config.yaml
model: "image classifier"
dataset: "rendered made-up planets"
crop_scale_min: 0.8
targets: ["moons"]
bias: "none"
moe: "expert_choice"
expert_mlp_ratio: 0.5
beta1: 0.9
epochs: 14.6
lr_schedule: "poly"
final_lr_fraction: 0
weight_decay: 0.3
Rows from block 3 of a small image classifier, named by matrix and row number. Rows with one number within an expert belong to one neuron, the router's apart. Each number is 128 + 24 x the weight over its row's rms, rounded and kept within 0 to 255. All counts start at 0. After the name is the row's rms in percent of the matrix's.
Before each expert's rows are labels from the 100 images, of 14848, where the router gives the expert most weight on average: "colour at peak" is the nearest of a few named colours to the mean colour under the peak. Only what is clearly more common there than usual is listed. The data: rendered made-up planets. In brackets: how many of the 100, against the usual share in percent.
# router: router (model.blocks.3.mlp.router.weight, 32x160), inputs 0-159
# up: expert up (model.blocks.3.mlp.up, 32x80x160), inputs 0-159
# down: expert down (model.blocks.3.mlp.down, 32x160x80, transposed), outputs 0-159

# expert 25
colour at peak: grey (35 vs 6.8); pink (25 vs 1.6)
router.25 094 [129 193 125 116 146 112 124 109 121 161 131 104 151 130 137 104 155  94 124 123 128 121 134 111 109 122 131 102 131 144 142 138 125 113 144  86 107 103  90 109 161  95 138  96 131 131 132 152 186 126 138 124 123  90 116 113 168 134 148  90  81  98 128 102 133 130 145 157 135 103  68  95 141 121 145 125 141 126  99 134  99 158 107 160 167 140 104 143  94 129 134 139 144 114  93 118 167 150 136 106 155  89  69 148 159 149 153 150 141  91 169 130 146 140 124 103 101 109  83 138 116 118 186 116 139 134  98 168 106 129 150 110  95 104  82  92 107 108 123 117 116 163 145 104 148 119 137 115 141 149 121 135 101 151 131 178 130 100 121  99]
up.21 517 [128 147  81 134 252 128 128 118 117 136 131 165 118 129 128 116 131 102 123 158 143 123 135 128 122 128 127 132 128 127  59 131 128 120 136 122 123 104 143 129 130  99 128 119 128 129 117 140 128 135 135 128  95 176 128 162 144 136 117 102 119 121 125 124 173 127 169 137  85 119 122 130 117 128 112 103 144 141 134 129 131 137 132 123 133 112 117 168  99 146 138 185 129  58 133 175 185 124 131 105 128 141 123 123 163  53 131 139 130 128 140 128 143 130 120  74 120 147 117 121  92 124 128 183 119 148 135 141  55 127 143 128 155 146 107 180 115 129 133 108 125 133 135 185 137 128 133 128 119 160 128 136 123 116 128 125 124  97 113 123]
down.21 497 [ 18 125 129 121 128 123 142 121 128 122 132 127 128 141 128 135 133 122 139 104 128 102 122 130 183 128 127 128 129 143 122 144 121 128 129 157 132 151 153 145 127 128 157 173 139 128  99 130 126 128 128 128 171 127 128 129 128 128 128 107 120 128 132 128 141 123 193 128 126  95 124 130 128 128 128 117 127 127 128 128 125 128 128 125 128 129 128 128 200 128 140 128 184 130 105 116  18 130 125 128 112 134 133 140 115 119 184 128 128 128 128 128 132 128 128 134 114 127 127 126 129 123 109 134 128 127  92 200 149 128 128 128 108 128 147 128  96 130 127 127 130 129 128 139 191 128  96 130 137 128 144 131 126 128 143 128 128   7 197 150]
up.30 042 [128 128 128 128 128 128 128 128 128 128 128 128 128 128 128 128 128 128 128 128 128 128 128 128 128 128 128 128 128 128 128 128 128 128   0 128 128 128 128 128 128 128 128 128 128 128 128 128 128 128 128 128 128 128 128 128 128 128 128 128 128 128 128 128 128 128 128 128 128 128 128 128 128 128 128 128 128 128 128 128 128 128 128 128 128 128 128 128 128 128 128 128 128 128 128 128 128 128 128 128 128 128 128 128 128 128 128 128 128 128 128 128 128 128 128 128 128 128 128 128 128 128 128 128 128 128 128 128 128 128 128 128 128 128 128 128 128 128 128 128 128 128 128 128 128 128 128 128 128 128 128 128 128 128 128 128 128 128 128 128]
down.30 012 [128 128 128 128 128 128 128 128 128 128 128 128 128 128 128 128 128 128 128 128 128 128 128 128 128 128 128 128 128 128 128 128 128 128 128 128 128 128 128 128 128 128 128 128 128 128 128 128 128 128 128 128 128 128 128 128 128 128 128 128 128 128 128 128 128 128 128 128 128 128 128 128 128 128 128 128 128 127 128 128 128 128 128 128 128 128 128 128 128 128 128 128 128 128 128 128 128 128 128 128 128 128 128 128 128 128 128 128 128 128 128 128 128 128 127   0 128 128 128 128 128 128 128 128 128 128 128 128 128 128 128 128 128 128 128 128 127 128 128 128 128 128 128 128 128 128 128 128 128 128 128 128 128 128 128 128 128 128 128 128]
up.32 035 [128 128 128 128 128 128 128 128 128 128 128 128 128 128 128 128 128 128 128 128 128 128 128 128 128 128 128 128 128 128 128 128 128 128 128 128 128 128 128 128 128 128 128 128 128 128 128 128 128 128 128 128 128 128 128 128 128 128 128 128 128 128 128 128 128 128 128 128 128 128 128 128 128 128 128 128 128 128 128 128 128 128 128 128 128 128 128 128 128 128 128 128 128 128 128 128 128 128 128 128   0 128 128 128 128 128 128 128 128 128 128 128  87 128 128 128 128 128   0 128 128 128 128 128 128 128 128 128 128 128 128 128 128 128 128 128 128 128 128 128 128 128 128 128 128 128 128 128 128 128 128 128 128 128 128 128 128 128 128 128]
down.32 058 [128 128 128 128 128 255 128 128 128 128 128 128 128 128 128 128 128 128 128 128 128 128 128 128 128 128 128 128 128 128 128 128 128 128 128 128 128 128 128 128 128 128 128 128 128 128 128 128 128 128 128 128 128 128 128 128 128 128 128 128 128 128 128 128 128 128 128 128 128 128 128 128 128 128 128 128 128 128 128 128 128 128 128 128 128 128 128 128 128 128 128 128 128 128 128 128 128 128 128 128 128 128 128 128 128 128 128 128 128 128 128 128 128 128 128 128 128 128 128 128 128 128 128 128 128 128 128 128 128 128 128 128 128 128 128 128 128 128 128 128 128 128 128 128 128 128 128 128 128 128 128 128 128 128 128 128 128 128  38 128]
up.33 436 [110 186 104 129 227 128 136 119 128 134 130 165 125 132 127 125 129 123 128 144 134 128 128 129 128 128 128 128 128 128 107 128 128 117 159 112 126  99 189 128 129 109 128 128 128 129 124 128 127 152 135 128  63 145 128 137 149 176 103 119 123 103 128 127 202 128 169 133  81 128 114 128 128 128 126  64 128 133 132 130 130 131 130 126 134 124 123 145 122 140 129 190 128  41 129 138 191 127 128  77 128 128 126 128 136 117 128 132 128 128 140 127 140 129 127  59 127 130 121 128 104 124 128 200 127 162 134 134  72 128 140 128 191 128 107 154 118 128 129 111 128 133 133 198 131 129 128 128 121 160 128 132 126 119 122 125 125 105 125 127]
down.33 431 [ 68 125 128 128 129 123 146 120 128 123 128 127 128 128 128 131 145 128 130 121 128  12 125 129 156 128 127 128 129 139 124 134 127 124 129 133 129 129 134 151 128 128 186 138 127 128 123 130 128 128 128 128 146 128 128 128 128 128 128  64  92 127 129 128 135 126 215 127 128 128 128 129 128 128 146 103 127 127 129 128 127 128 128 128 128  87  69 128 134 128 129 128 202 128 117 121   0 129 128 128  94 134 128 133 124 127 144 126 128 128 128 128 128 128 128 131 126 127 127 124 128 126 127 132 128 128 123 141 134 128 128 128 106 128 169 128 123 129 127 127 129 128 128 135 135 128 107 129 128 128 163 130 126 128 185 128 128  17 199 128]

# expert 17
colour at peak: grey (49 vs 6.8); pink (25 vs 1.6)
router.17 091 [114 144 102 151 180 107 133 129 127  94 143 128  98 110 144 113 169  96  99 149 122 113 153 152 110 168 177 118 116 129 103 141  91  95 121 121 110 149 123 182 142 117 120 119 109 153  95 134 149 143 123 144  90 136 170 130 143 132 101 108 120 165 101 133 149 147 135 161  98 127 128 112 112  98 129 126 130 163 116 137 138 142 131 126  87 115  72 122  82 157 134 157 145 101 102 112 202 129 157 103  97 146 103 119 117 151 146 133 161 113 132 132 105 144 121  92 159 110 127 105  70  98 150 131 134 104 164 131  68 146 139 119 132 143 121 135 126  80 113 110  86 145 146 172 161  99 173 108 136 136 133 148 146 135 112 111 129 108 141 132]
up.64 460 [128 179  83 168 184 128 110 122  89 101 128 128 118 102 140 102 134 101 111 175 128 142 144 128  98 130 130 140 128  98 120 127 128 121 128 128 116 108 128 128 147 105 114 128 128 127 119 155 127 134 128 145 109 198 128 159 148 147  70 117 119  67 103 128 129 128 147 147 117  91 127 125 122 129  96  63 135 139 129 113 143 168 128 125 113  82 127 129  93 151 142 139 128  91 128 193 168 113 128 112 118 162 123  90 187 128 160 130 153 126 129 151 149 149 103  96 122 132 128 115 108 120 118 146 129 134 136 138  64 116 154 128 129 175 100 135 125 107 183 127 128 111 126 146 151 128 150 129 118 121 120 143  95 120 119 128 117  99  67  85]
down.64 436 [ 91  85 114 147 118 108 128 130 125 120 128 128 132 127 136 135 127 127 145 114 108 123 138 128 128 131 128 140 103 134 143 132 134 133 134 126 109 127 128 179 117 128 128 134 128 128 128 124 130 115 132 128 133 128 144 128 143 127 123 129 128 142 133 128 128 129 137 125 128 129 128 131 130 128 153 123 119 128 203 125 128 127 126 128  97 131 114 128 216 128 128 128 128 132 103 116   0 143 128 131 128 128 124 129  65 128 123 111 184 128 128 131 128 127 128 128 128 128 127 140 142 128 130 125 124 110 125 128 160 157 128 128 127 110 226 126 134 125 116 128 129 107 133 157 127 128 119 133 128 126 134 128 129 129 162 134 127 130 167 134]
up.68 071 [128 128 128 128 128 128 128 128 128 128 128 128 128 128 128 128 128 128 128 148 125 139 127 128 128  45 128 128 128 126 128 128 128 128 130 128 128 128 128 128 128 128 128 128 127 128 128 128 128 128 128 128   0 128 129 128 251 128 128 128 128 128 128 133 128 127 128 194 128 128  64 127 128 129 128 123 128 128 127 128 129 128 128 127 128 128 128 128 128 128 128 128 128   0 128 128 128 128 255 128 128 128 128 128 128 128 128 129 128 128 128 128 130 128 111 128 128 128 128 128 128 128 128 128 128 127 128 128 128 128 206 128 128 128 135 128 128 128 128 128 128 127 127 128 132 128 128 128 128 128 104 127 128 128 128 129 126 128 128 128]
down.68 218 [128 128 128 128 128 128 128 128 128 128 128 128 128 128 128 128 128 128 128 128 128 128 128 128 128 128 128 128 128 128 128 128 128 128 128 128 128 128 128 128 128 128 128 128 128 128 128 128 128 128 128 128 128 135 128 128 128 128 128 128 128 135 128 128 128 128 128 128 128 128 131 128 128 128 145 128 128 128 128 128 128 128 128 128 128 128 128 128 128 128 128 128 128 128 113 128   0 128 128 128 128 128 128 128 128 128 128 128 128 128 128 128 128 128 128 128 128 128 128 128 128 128 128 128 128 128 128 128 128 128 128 128 128 128 255 128 128 128 128 128 128 128 128 128 128 115 128 128 128 128 128 128 128 128 144 128 128 140 128 128]
up.72 005 [128 128 128 128 128 128 128 128 128 128 128 128 128 128 128 128 128 128 128 128 128 128 128 128 128 128 128 128 128 128 128 128 128 128 128 128 128 128 128 128 128 128 128 128 128 128 128 128 128 128 128 128 128 128 128 128 255 128 128 128 128 128 128 128 128 128 128 128 128 128 128 128 128 128 128 128 128 128 128 128 128 128 128 128 128 128 128 128 128 128 128 128 128 128 128 128 128 128 128 128 128 128 128 128 128 128 128 128 128 128 128 128 128 128 128 128 128 128 128 128 128 128 128 128 128 128 128 128 128 128 128 128 128 128 128 128 128 128 128 128 128 128 128 128 128 128 128 128 128 128 128 128 128 128 128 128 128 128 128 128]
down.72 030 [128 128 128 128 128 128 128 128 128 128 128 128 128 128 128 128 128 128 128 128 128 128 255 128 128 128 128 128 128 128 128 128 128 128 128 128   0 128 128 128 128 128 128 128 128 128 128 128 128 128 128 128 128 128 128 128 128 128 128 255 128 128 128 128 128 128 128 128 128 128 128 128 128 128 128 128 128 128 128 128 128 128 128 128 128 128 128 128 128 128 128 128 128 128 128 128  45 128 128 128 128 128 128 128 128 128 128 128 128 128 128 128 128 128 128 128 128 128 128 128 128 128 128 128 128 128 128 128 128 128 128 128 128 128 128 128 128 128 128 128 128 128 128 128 128 128 128 128 128 128 128 128 128 128 128 128 128 128 128 128]
up.77 483 [128 133 111 153 147 128 119 104 119  86 128 128 117  99 169 105 128  93 133 153 128 166 143 139 119 129 129 151 128 107 128 128 128 102 159 118 100 110 128 128 128  96 113 128 128 127 126 132 128 159 127 152 110 168 131 135 182 171 109  91  98  98 117 129 128 128 170 157 128 119 129 126 128 135 113  72 117 171 128 122 134 163 141 118 128  74 102 128 128 134 128 170 128  44 127 176 128 123 148  95 116 143 128  95 134 128 154 128 140 128 128 136 132 151  90  93 152 128 138  86 117 111 125 179 128 159 132 138 100 127 165 126 131 140 128 142 128  59 146 126 121 119 123 176 170 133 160 129  58  75 125 139 105 128 121 125 117  91  98  75]
down.77 497 [117 102 112 129  96 122 128 177 134 125 127 128 130 127 141 147 126 128 129 125 122 128 136 128 102 128 128 131  64 134 158 129 131 131 131 126  98 127 128 154 127 128 128 136 128 128 128 127 137 128 126 128 128 128 131 128 150  90 127 128 128 184 130 128 117 131 128 127 128 128 128 140 129 128 170 129 125 128 163 127 128 127 128 148 108 121 125 128 179 123 128 114 128 131 126 110   0 140 128 128 128 128 125 129 111 137 124  93 213 127 128 131 128 125 145 128 134 128 155 132 154 128 128 126 125 110 128 128 226 155 128 128 128 122 143 128 132 122 120 128 104 123 130 128 126 110 127 130 111 128 132 127 153 129 145 142 128 129 137 132]

# expert 8
colour at peak: brown (78 vs 11)
router.8 115 [151 135 135 126 140 112 171 124 110 143 142 140 127 120 133  79 111 119 131 159 132 127 101 155 137  89 104 102 137 117 138 113 132 139  91 108 129 100 112 118 159 144 153 127 123 143 123 128 128 155 154 141 115  99 119 115 156 125 146 121 154 135 131 112 158 155 138 153  76 112  46 113 126 158 114 118 126 192 101 157 127 101 136 123 146 102 123 112 117 148 157 159 150 115 155 162 176 134 164 112  85 148 100 128  93  77 118 136 167 128 172 114 129 140  90 125 125 111 106 190  91  86 135 151 138 173 122  97 103 143 158 107 140 143 140 125 146 138 123 118 154 125  99 124 176 167 129 121 100 156 105 119 115 125  95 137 131 118 117  71]
up.15 022 [128 128 128 128 128 128 128 128 128 127 128 128 127 128 128 128 128 128 128 128 128 183 128 128 128 128 128 128 128 128 128 128 128 128 128 128 128 128 128 128 128 128 128 128 128 128 128 128 128 128 128 128 128 128 128 128 128 128 115 128 128 128 128 128 128 128 128 128 128 128 128 128 128 128 128 128 128 128 128 128 128 128 128 128 128 122 128 128 128 128 128 128 128 128 255 128 128 128 128 128 128 128 128 128 128 129 128 128 128 128 128 128 128 128 128 128 128 128 128 128 128 128 128 128 128 128 128 128 128 128 128 128 128 128 128 128 128 128 128 128 128 128 128 128 128 128 128 128 128 127 128 128 128 128 129 128 128 128 128 128]
down.15 056 [128 128 128 128 128 128 128 128 128 128 128 128 128 128 128 128 128 128 128 128 128 128 128 128 128 128 128 128 128 128 128 128 128 128 128 128 128 128 128 128 128 128 128 128 128 128 128 128 128 128 128 128 128 128 128 128 128 128 128 128 128 128 128 128 128 128 128 128 128 128 128 128 128 128 128 128 128 128 128 128 128 128 128 128 128 128 128 128 128 128 128 128 128 128 128 128 128 128 128 128 128 128 128 128 128 128 128 128 128 128 128 128 128 128 128 128 128 128 128 128 128 128 128 128 128 128 128 128 128 128 128 128 128 128 128 128 128 128 128 128 128 128 128 128 128 128 128 128 128 128 128 128 128 128 128 128 128 128   0 128]
up.19 005 [128 128 128 128 128 128 128 128 128 128 128 128 128 128 128 128 128 128 128 128 128 128 128 128 128 128 128 128 128 128 128 128 128 128 128 128 128 128 128 128 128 128 128 128 128 128 128 128 128 128 128 128 128 128 128 128 128 128 128 128 128 128 128 128 128 128 128 128 128 128 128 128 128 128 128 128 128 128 128 128 128 128 128 128 128 255 128 128 128 128 128 128 128 128 128 128 128 128 128 128 128 128 128 128 128 128 128 128 128 128 128 128 128 128 128 128 128 128 128 128 128 128 128 128 128 128 128 128 128 128 128 128 128 128 128 128 128 128 128 128 128 128 128 128 128 128 128 128 128 128 128 128 128 128 128 128 128 128 128 128]
down.19 006 [128 128 128 128 128 128 128 128 128 128 128 128 128 128 128 128 128 128 128 128 128 128 128 128 128 128 128 128 128 128 128 128 128 128 128 128   0 128 128 128 128 128 128 128 128 128 128 128 128 128 128 128 128 128 128 128 128 128 128 128 128 128 128 128 128 128 128 128 128 128 128 128 128 128 128 128 128 128 128 128 128 128 128 128 128 128 128 128 128 128 128 128 128 128 128 128 128 128 128 128 128 128 128 128 128 128 128 128 128 128 128 128 128 128 128 128 128 128 128 128 128 128 128 128 128 128 128 128 128 128 128 128 128 128 128 128 128 128 128 128 128 128 128 128 128 128 128 128 128 128 128 128 128 128 128 128 128 128 128 128]
up.31 310 [133 125 128 124  86 121 137 168 128 149 102 126 128 128 127 128 183 127 128 128 131 128 128 128 133 128 128 128 210 126 127 128 100 128 125 128 115 138 128 128 141 124 165 128 128 143 127 128 127 128 132 134 159 123 128 128 139 186 145 108 124 132 217  81 131 138 130 131 122 128 106 128 128 128 255 128 125 130 102 176  52 128 129 128 128 127 100 129 128 126 128 124 128 122 128 128 129 212 129 128  88 128 128 128 128 128 128 131 129 111 129 128 128 140 128 131 154 128 128 128 128 119 151  88 127 124  92 128 167 132 128 123 121 128 129  71 118 128 121 146 128 124 128 107 139 129 128 123 226 128 131 129 126 128 128 118 128 122 128 126]
down.31 241 [146 129 142 128 178 175  56 128  75 127 130 129 129 128 128 126 128 128 127 152 144 129 125 128 128 127 151 128 128 127 128 128 139 129 128 135 132  58 125 102 131 168 126  84 128  78 128 139  68 127 128 119 128 128 129 134 126 107 134 145 128 129 126 128 128 120 123 128 140 128 129 129 128 129 118 134 128 128 125 128 131 128 122 128 127 129 132 127 127 128 128 128 128 158 149 233 154 127 128 130 128 128 128 128 129 154 128 128 129 128 128 128  38 126 129 128  82 124 128 134 128 128 112 128 128 125 129 114 128 127 128 129 128 129 124 152 127 131 159 128 130 160 125 128 128 128 128 128 128 128 128 126 128 126  97 128 165 140   0 129]
up.42 302 [140 130 132 129 159 128 135  80 139 153 135 128 126 130 128 121 127 184 127 128  98 141 133 143 131 127 126 128  13 128  86 125 128 116 116 118 127 128 126 129 100  68 127 128 128 128  35 128 125 131 128 130 127 125 128 127 136 106 121 125 115 112 126  52 146  70 134 135 114 163 128 127 128 127 128 118 118 138 128 129 130 141 135 128 127 117 115 172  77 130 123 142 130 116 132 137 182 124 133 123 128 152 124  69 187  81 145 128 146 178 131 115 130 121 132 104 147 122 128 130 126 124  90 140 171 140 180 130  84 141 129 133 128 125  86 147  85 111 128 101 126 141 126 129 124 139 135 122  94 130 127 136 120  60 123 128 128 120 127 120]
down.42 264 [128 126 127 130 128 146 130 183 123 123 127 129 128 128 128 143 120  84 108 141 170 128 128  49 127 128 129 101 153 126 128 127 128 134 102 151 129 128 100 127 128 177 127 105 142 110 127 184 128 130 119 125 133 166  82 147 114 128 128 158 146 126 129 133 121 130 128  76 173 128 132 151 117 128 127 130 167 127 124 128 126 106 116 131 128 131 171 143 123 127 128  55 128 201 146 129 128 173 128 128 133 130 135 169 135 130 110 133 122 127 127 139 122 128 128 132 119 129 126 120 128 128 131  58 118 129 128 105 128  98 112 189 129 160 118 128 152 177 173 133 134 131 128 129 108 122 126 128 131 128 146 100 174 159 117 173 131 177  21 133]